{
  "train_examples": 97500,
  "horizontal_flip": false,
  "scale": 4,
  "weight_standardization": true,
  "channel_attention": "se",
  "kernel_size": 3,
  "init": "torch_default",
  "residual_init": "none",
  "optimizer": "muon",
  "adamw_lr_other_params": 0.00092,
  "epochs": 10.1,
  "weight_decay": 0.1
}
Rows from block 4 of a small image super-resolution model, named by matrix and row number. Rows with one number belong to one channel. Each number is 128 + 24 x the weight over its row's rms, rounded and kept within 0 to 255. All counts start at 0. Numbers have three digits each. After the name is the row's rms in percent of the matrix's.
After each channel's rows are labels from the 100 images, of 14976, where the channel reaches its highest value: "colour at peak" is the nearest of a few named colours to the mean colour under the peak. Only what is clearly more common there than usual is listed. The data: rendered scenes of toy objects such as cars, trees, mugs and chairs. In brackets: how many of the 100.
# convs0: first 3x3 conv (model.blocks.4.convs.0.weight, 96x96x3x3, standardized in use, each kernel summed), inputs 0-95
# convs1: second 3x3 conv (model.blocks.4.convs.1.weight, 96x96x3x3, standardized in use, transposed, each kernel summed), outputs 0-95

convs0.27 098:110173164121153104136129122171112194142143159106145097143108125157097110125138127104121169147144090094109121090117087144125144128120155109135111131115163125112129174155073143113124134126091116137140171120098079110139140084134149155140129132133139112155146130103130102129077136161110156119
convs1.27 113:158082120121169090123154154100118102092101089135091107105123093125120133128134104102120122096104161079103146102086119095166166103133104134143158113133135108112135061137075101101113156103172147119140098155128114133119119131136133117125163110120130142133104098110126125140129098108150145152
colour at peak: white (51)

convs0.25 083:119103131138133154108190132128124107107097139133097120122126147124123163121136143133139117135086097144125141156101155134158148160122142117124140109154141112104133138126124089117079148109120214160129151119148106103124126106098145151081130124150119140168189152098113109113060126131139110110
convs1.25 097:130134116111158136146110143121164131158116123147154111147132087117151124131096065131131166111124106144094063129116172104153157127123086133128116147133175119149119116166127117144129105100147088118124130122134138120141120118144097125155148105144089136101092106115076093079190143115147130125
colour at peak: pink (28); white (27)

convs0.4 120:134104148142138160103099116183100128121123132120090140104126162103100144121149133120137133126143156099142128170141124126173155133155138125132103130161129153160130156166114145096177138116122177089085146159161105110159111101097112090123114080108127128122094103171114111161124106117111099102
convs1.4 121:112143159125115125151094132169184161140120145144145134143147128157136154132122159187119122154153140149147104143118111139129102133153128154117177121110106152146142164131172129172151157141150152082102149135153152128141084132129146157168157162142151123120166195123115122137110132161137148138
colour at peak: grey (52)

convs0.85 100:073121130155162140153121149121178099118130102080123128141150116097125160115103140097125130128109176096131123164105115144132137117106087134129131157095141092127084162124097131115123099091116116109136172147106113175135115165137141144130148183150085135109149109128124154173141119113141164122
convs1.85 102:097115144138104121106155105124091135156141138157110109125110142170137152130155125164131104145131097186138099107174123159116128138123153074139109131157119111129136125141159088130165116154125089113135121110107144110136137114111133136107109116177088114117145127150131085102101139125067062101
colour at peak: white (27)

convs0.76 100:085113146120142131105146164162139147097123130113133104103106111134101141135168158094127141131118123086128124200124104134124108141125056138138079151094139151157178133157158119086132128110120143135157115133167111132158119114176113132134103121098150131088081144132149115151118147132139120114
convs1.76 100:139141131142144183127131081166143137153142160141146098127114165137130106141118136142116128121100149117150104102113129128135137106136178097152181143127132148127090122088161131183130131147087157157133128121164190107134118159123146119136143137136150096146141114117147145156155144098163190154
colour at peak: grey (49)

convs0.8 098:103155145137143100106135122154092099154150140114101134134102106162124057136145128100148159145096113111155135070119138140124109124144127138152117082100089144135141134118171129118143134097136117150128102174142118126132163115139116151088142087113122137129134093197168131122145123119176155121
convs1.8 101:160091142119136161122101150135162150115121129129140104162130125123115178134084136126127103148089183140121116088112135132117127126135135117164112131162122171094130112145118132126134090143104114132125146105097116136130125133145130115034133147117077128126155123121110128151115106138078064094
colour at peak: white (45)

convs0.31 125:101169134092156113100146101142131145133123148129139147166075111121140145117139128169113133178136142143093115149137181136132118125120120145131136128131147134114120108097106102094067166121124077139111107128099111105105202123125119135151113139148094136153120085120087146123152135159165150122
convs1.31 101:110152137161123132156108120080105137120165104151117123123146164114127115121109097069103092120118092100148120179127098110158134139096148102130128137118123127122109149089136127143137130121114181117130101170130136108158115151131141142137118128127124049173127160108164161186119131111121114102
colour at peak: white (34)

convs0.26 108:121147172110131099119104123172115120100136130149115171167119121133137147082115185116123139096134126133117124213113156123119129117114107116139114130129110145105130116106150111115115105096123149092144121141126093138134219086140166139102113088127125113122168129126126115144161116153138128108
convs1.26 096:082146102157165166144102109159141116123129136107143092147126136137115141135108147111105113108115112115151116087127121106110105141136155107133125117132119117161108133130106162123102126160144133133151179116162115114163112180096104120138150153100125032130109153112186139144106160159125144120
colour at peak: black (71)

convs0.77 097:059134137084135146135133109093125125166156187099086119170118102143117115159104120098125152108137137129080130139119146102116138089115064128105141132125099126137134127115109104146105127138121086142134129143114149128104157161133145179131124147153101143149152153125190124120146119156154135139
convs1.77 092:156138143151091081124119128105127145115130101133137139127114133109136138102094142159104077123138098129188122119148116145085133091134153113161138146121137127110099150126162147092100130129136161076110127131143106118139067163100106080143134103087079087138113131097121119149109142134146146162
colour at peak: yellow (30); orange (29)

convs0.20 100:163132122139203122073135131164148111122122120088095128086137120124107126118146114131160156152149117130121140130134120131127152186171107117112104064109081123140143139153132160152130119138135100164176113127100118131084072122113141150132143134121141145116137160151118134112127098097132108108
convs1.20 090:113140141155070116177163159123123148140149148144132143133119140157156122201153131149117121121132111103167148114122109138121142144144157161122124177113157145140108154122126092130108114142161140091087103071158119122114160123138143122157157113157161124103128074127120111143140129140117168166
colour at peak: grey (38)

convs0.1 107:111109185112117142092136101093135110125072121087109127133126117119138134115149164136129137114098134117119139134134124104092087110118118128109118112123124156093138121126094094111171135126115123201128154101123167100124109169161143164134156097163150151136102166130144141131154137179141177123
convs1.1 110:162130132120150131111127132107118130103162118153129083140116134177147124113152092119108106145116117165139125135158134142150080128145125088110116113135130144203103107142144150134094143171116125075166088128133117124133177107064098085137123127114116137125143137121134100145085102094103120124
colour at peak: black (53)

convs0.34 121:109138164121116075116065127135117144144118111097133164126117122147122167169098152140145110174135111157114095152104127153130161102132155139139135101136141150122106116150102121085126125088138167130094142099118079118169194121133164136149104105115146139104102136130147097106147133119148156109
convs1.34 105:153132118129145154146113122162139112138149112165109116161121122129128136097154137108098140113103149128125160123113135075104096151149083138107167133111120119133162152128120142150146164128158119140055099177137144159141157125101133105131115156143137063110155123134108105133119168196111124143
colour at peak: black (50)

convs0.83 100:160071078134084120137129111149126100145116133110081146104127111107155123145115134146127097141162127164143098106142057138214134130114135104126124138107111138137128115140144140130144157118142125120156110111109153144130116108110138079123144162129136128123151156135107152133161151089121186124
convs1.83 102:115098146140098143176155121114132152118109115118140173145119146114174110101110082100147094130113149110110127157116190119128132161177141169156140155112123140151118128129168152179131139105155153129086153129124121109141103141125114143127117125134119165134105179103145110107100112101163081120
colour at peak: grey (44)

convs0.30 106:113136122130131140133138146119098151173145148202106155137110129104099146133084111149134168160131148037146105125115140147119128127129127131137122138113146139088092120086122160092146173096141170147140137101146101125128120086114131132123104122119108146157102102139126127169111149146096110139
convs1.30 086:101113145125124117129105108152133110102126133076110148156158111151108126121148119149107138109150126211141146158120101094107124143143127147098133103142135111160179126162118151148129112159162113150141122131106132082135138176112107154131106134124126140087161164136105061139141115107174148112
colour at peak: green (34)

convs0.66 081:119115131144095142104110166156103081121099147116108118160134126167103126135125117121169140123135149154173101151124124117178178108114170127139119126167120130146159124164142133093106077119161111156140158082139074142111114172122095152119132124129120088108098140135110138106127093098122140143
convs1.66 073:095120130144157143137127086132134131132166104156101168112168133084138098134087157097145115130150101088104122091115118132124092131117117126096128104113131111130079155136138116126188145140156198105116142163150131144157127102178139113120105139119119182124161153113147153120128123115150116124
colour at peak: pink (27); white (26)

convs0.94 117:124122137115104113135123100123133110096139156135102107076124114111134153134130177118127121194109142116112119113109119114133157114131131137147098161148157126110176154147127152115128126114159165156190133125182125163157089106167113078136119106096095120142105098144136114127102138078150144105
convs1.94 100:124141143177153147134137141134140131160126148129135145153094142148099120119108127084106107140120135125142113129144113124077066126091105103116184145121138146097069148037100125145119160098118160133098100140121128126125123154122150145140149155147133097143111142115155143132164149126110129162
colour at peak: grey (60)

convs0.60 098:113139173128167142106139160124096128127131097139170132126151114134134096150132113084132139125141107104173153094127122185164139143160115073117106113086124094137118169149117132146179135100148121117078153136119086125105123140138107164105137161149101116118161114108131133124120087144085143125
convs1.60 097:159151127142108123120128119146116138143132128077124137104102158102103173107115138159152109105134205100160112136137134125104108117123141092172153137168146165125098095091147094154129105116067120133151122167124126122141107113118147115083094086104114112165154124154127111127105128118137111104
colour at peak: white (41)

convs0.9 101:104130124125054075101094121194147128109114075122097128124133149110144138120124149109166129141163132112118160126162095101118147144135121121170161103110135126124135150163136145152142185084154114117118165133141129136162126104173112121150144089126115110117116118131131142145098146127095105128
convs1.9 095:109121134108149151131148132110125122135140116071137119119094101119152155143146122102151132156112122154125121131113175100100129139087094123099129135172157144117167127102123116131144134175142097177125094128121149110124164169128126145141137146176145137148147188152139131087186150175097141119
colour at peak: green (39)

convs0.89 091:145130113121118126126143120151094124087109124159171106118135141122139087138128111179115125144146093105120139147123127092129126156136121226132141086096135117148112133146128122125115140138138126108182117109180075117108113148107173096076097121116121099128128147168157121140146150134140122129
convs1.89 094:136119127119112115087121124137077131149148147118135125185114117098120123139140148168131105172133110143135092126152148111139112125128197090125106110154109089088142113106112169129161100120130115161134088172114138144166161117160089163133112149120137140111142109110113100128151085169130122101
colour at peak: black (43)

convs0.19 090:136142147089089113140137123140170151108128096172088141126096121049141148142120116147107132124105181145124127122133073175139108111154142129134101142159141147102175105130140116158104162166131128159142126132124117101143096116138134141142102121113142095126150141095135118092089165101148117133
convs1.19 093:125082128133135139125143157127091112133089132127125137114142153182134131157080133112182154172130101139166090109137156119141139071108155126127114107114136156102108118116107114115173096090133135120124102093130123107096131162193117123119177103116134144124143121134144155116144118088155153146
colour at peak: white (34)

convs0.35 122:130175148123157129144113134155153096107131116144117145100118121116119151130086153111123120119113145136139089136121112145093123084095082148142093112122089130101091111097115121147126103113107111127122129099120115126128233140141174148138150146153163117135171138160147147144132135096168131139
convs1.35 107:117116113149106106104177113135144153143151131138129109135132150131129124102115096168125139125132133132131155108099134161132129134126108101120122158094144118143097152109163101145146112149150140138100146121097056117126087167118116109137132094137131014129123152122120149157139114169117140158
colour at peak: white (60)

convs0.39 102:100146111108146153128090143136128126138123101162090135141157127150147131112132086145126120127111148079131116147106154148130106111092129112158146086156108156121143130168118118119142124129108088170166156174117123148162113089085094156151090132135095133135104102111169112138193164113117132112
convs1.39 088:121133145127116098136154133097132105134094138109115103115082124116107121165094157086107136106120144196098159114128080091124145152129143119097119163126127131149122122126140131147082166137166158087107125130178163114135144155168142091106128129110120105110140105161146121130068103154119130121
colour at peak: grey (39)

convs0.55 092:177122136103126137145122160123086117163120135155094070107120126163130151124109117115155181125119113163123128160150104103132102112123106124184159098109126085135134159157098111091173155191081121158120137140156101143137134117104112109120135142112123088142113122118148115115151135147124120106
convs1.55 094:123153115170152099123139115156180138110145155096094134160164133105154139168096138142099118152124130107135125120145102114156172148096155150115100182158136140146122118115130138168083099097173103137142144134134129132132101143169137161098150109095125128161155097174130159130144118150104147122
colour at peak: yellow (28)

convs0.5 113:125122120125236084142109129140103126141121176152138122082090128138129158161158146145129130117104194090139104158121106153125130132139088142158098104107144125122112110145115140119142125128098109092134141128163106129087138118117130133172129086150154142115115138130119128135135109113129096129
convs1.5 108:151146125175080100136157157189118132146145133127117131146166166128094114165136135127111125158156113131158155098164142139129125137103165119116107135135101113128111122100138104148118126140107140153158113067129121139118106131109127151089135164083166098092145092128078146151107108165125138154
colour at peak: grey (45)

convs0.71 104:130104109131136071144100139123133107150087117137140114127161125115109144135152094128120113146153156124129159113148129100114139107101087166150172127091103139143125089148172118159138147148138156145107100118172141126154179125145143110157145123097108087124142142117129135083126090154054140144
convs1.71 096:090095153114153153132145142114131129109121157118121140175107098120102121125134167123150149116082128115090124125131127078130141127119117106133086141179103112087138158172084125131074148115135157135148196126100122128095109161150132138115126132153115135108152096170142155172141131141150144122
colour at peak: black (34)

convs0.33 083:131097128103126132129135153093148103139138126105101106126119155091130102074112135062117127140123142128143131135101105127139144109139149126157138082138123164122130112106130128158137148152152151128136096165146135074179132133161125153209125175126161148107082107146126136076122126122129127118
convs1.33 109:160130145111104110105134099115078129079084152132071157115095115108102146107121114141127088101114134136107137127174143112116152129132126128116130170132142129143113098155099103126110127127089119119125148135112144154081112130121090092058128095185085125154142142125125162140139138128107100127
colour at peak: white (28)

convs0.91 121:124135140142191175106139148062125120128139176153124150144134144143125126151180118135136127144099108095136137149127130160146095114136111157141090143100108129151126126145122097115130097151094108093086103122129147094095108156072110125134129139166113145148088115166123098162119131106154140110
convs1.91 133:161100125101032089131175114104125087122124117105126126129115086104097130069108126134114137140139142164078125117108147166099086107088129123123146108161130126154136117139093126145148144130172135109152092138136144138124154121134130128118140105148101144176140141124142160118112157139136127120
colour at peak: yellow (29)

convs0.45 099:095126139125123152118146155095109128125137133116115126164135129159121143123139076171125155157140105109165105090154096152153154099102118166123138100080153098081143109134163153123158153143128137153154124127141156104098179098146155091108127116085148106093171114100116138105114118159113113132
convs1.45 095:164146119113146110133130088137128106115096118115125122097127124109119102094141183104089099106133162161092168155113137130116162124141099068151149141132151104127131128136108118109125123112150096148163199093093111153143116100110123128092087104161147144157113127159120126166102121129107123151
colour at peak: black (60)

convs0.3 116:108077129135118102135106130112104072103153104126131123128154131124136124159100138114144160085189103116123143112136115162174163130134126166115085127156143135121126140150147146132120118094127144138156109111072079145120150129169162119121143111092153106143174110103141156106086138141125136161
convs1.3 126:145122174102142109127071131163171140128139084134121137135101095113122118135134117118132164223113145127114138127114177120099084109137169107126120114127121113104158121136125078088158138155100143145126123157132131122117142129150145134136111100140136153152122178133149159112164136140102149107
colour at peak: grey (45)

convs0.93 137:133112097129133125115128130099141128145128108104128097148133152113120098094140122130121135139116205144126096077133127119151140090152095163145144119109133103126133101137191118106172166101132098116082154144155163129157153162136131133148132079124118095113106160130137156082172104127114149137
convs1.93 131:129096132121135118106151125131142125117132115133130132153080109141135155127144142148128111135123120100098157110122136131067109157199083123116068133126123151108159129174121133086110137065156137159099160095071103130109137107095146138145121138121146153140106102100152136117131133085127103114
colour at peak: green (29)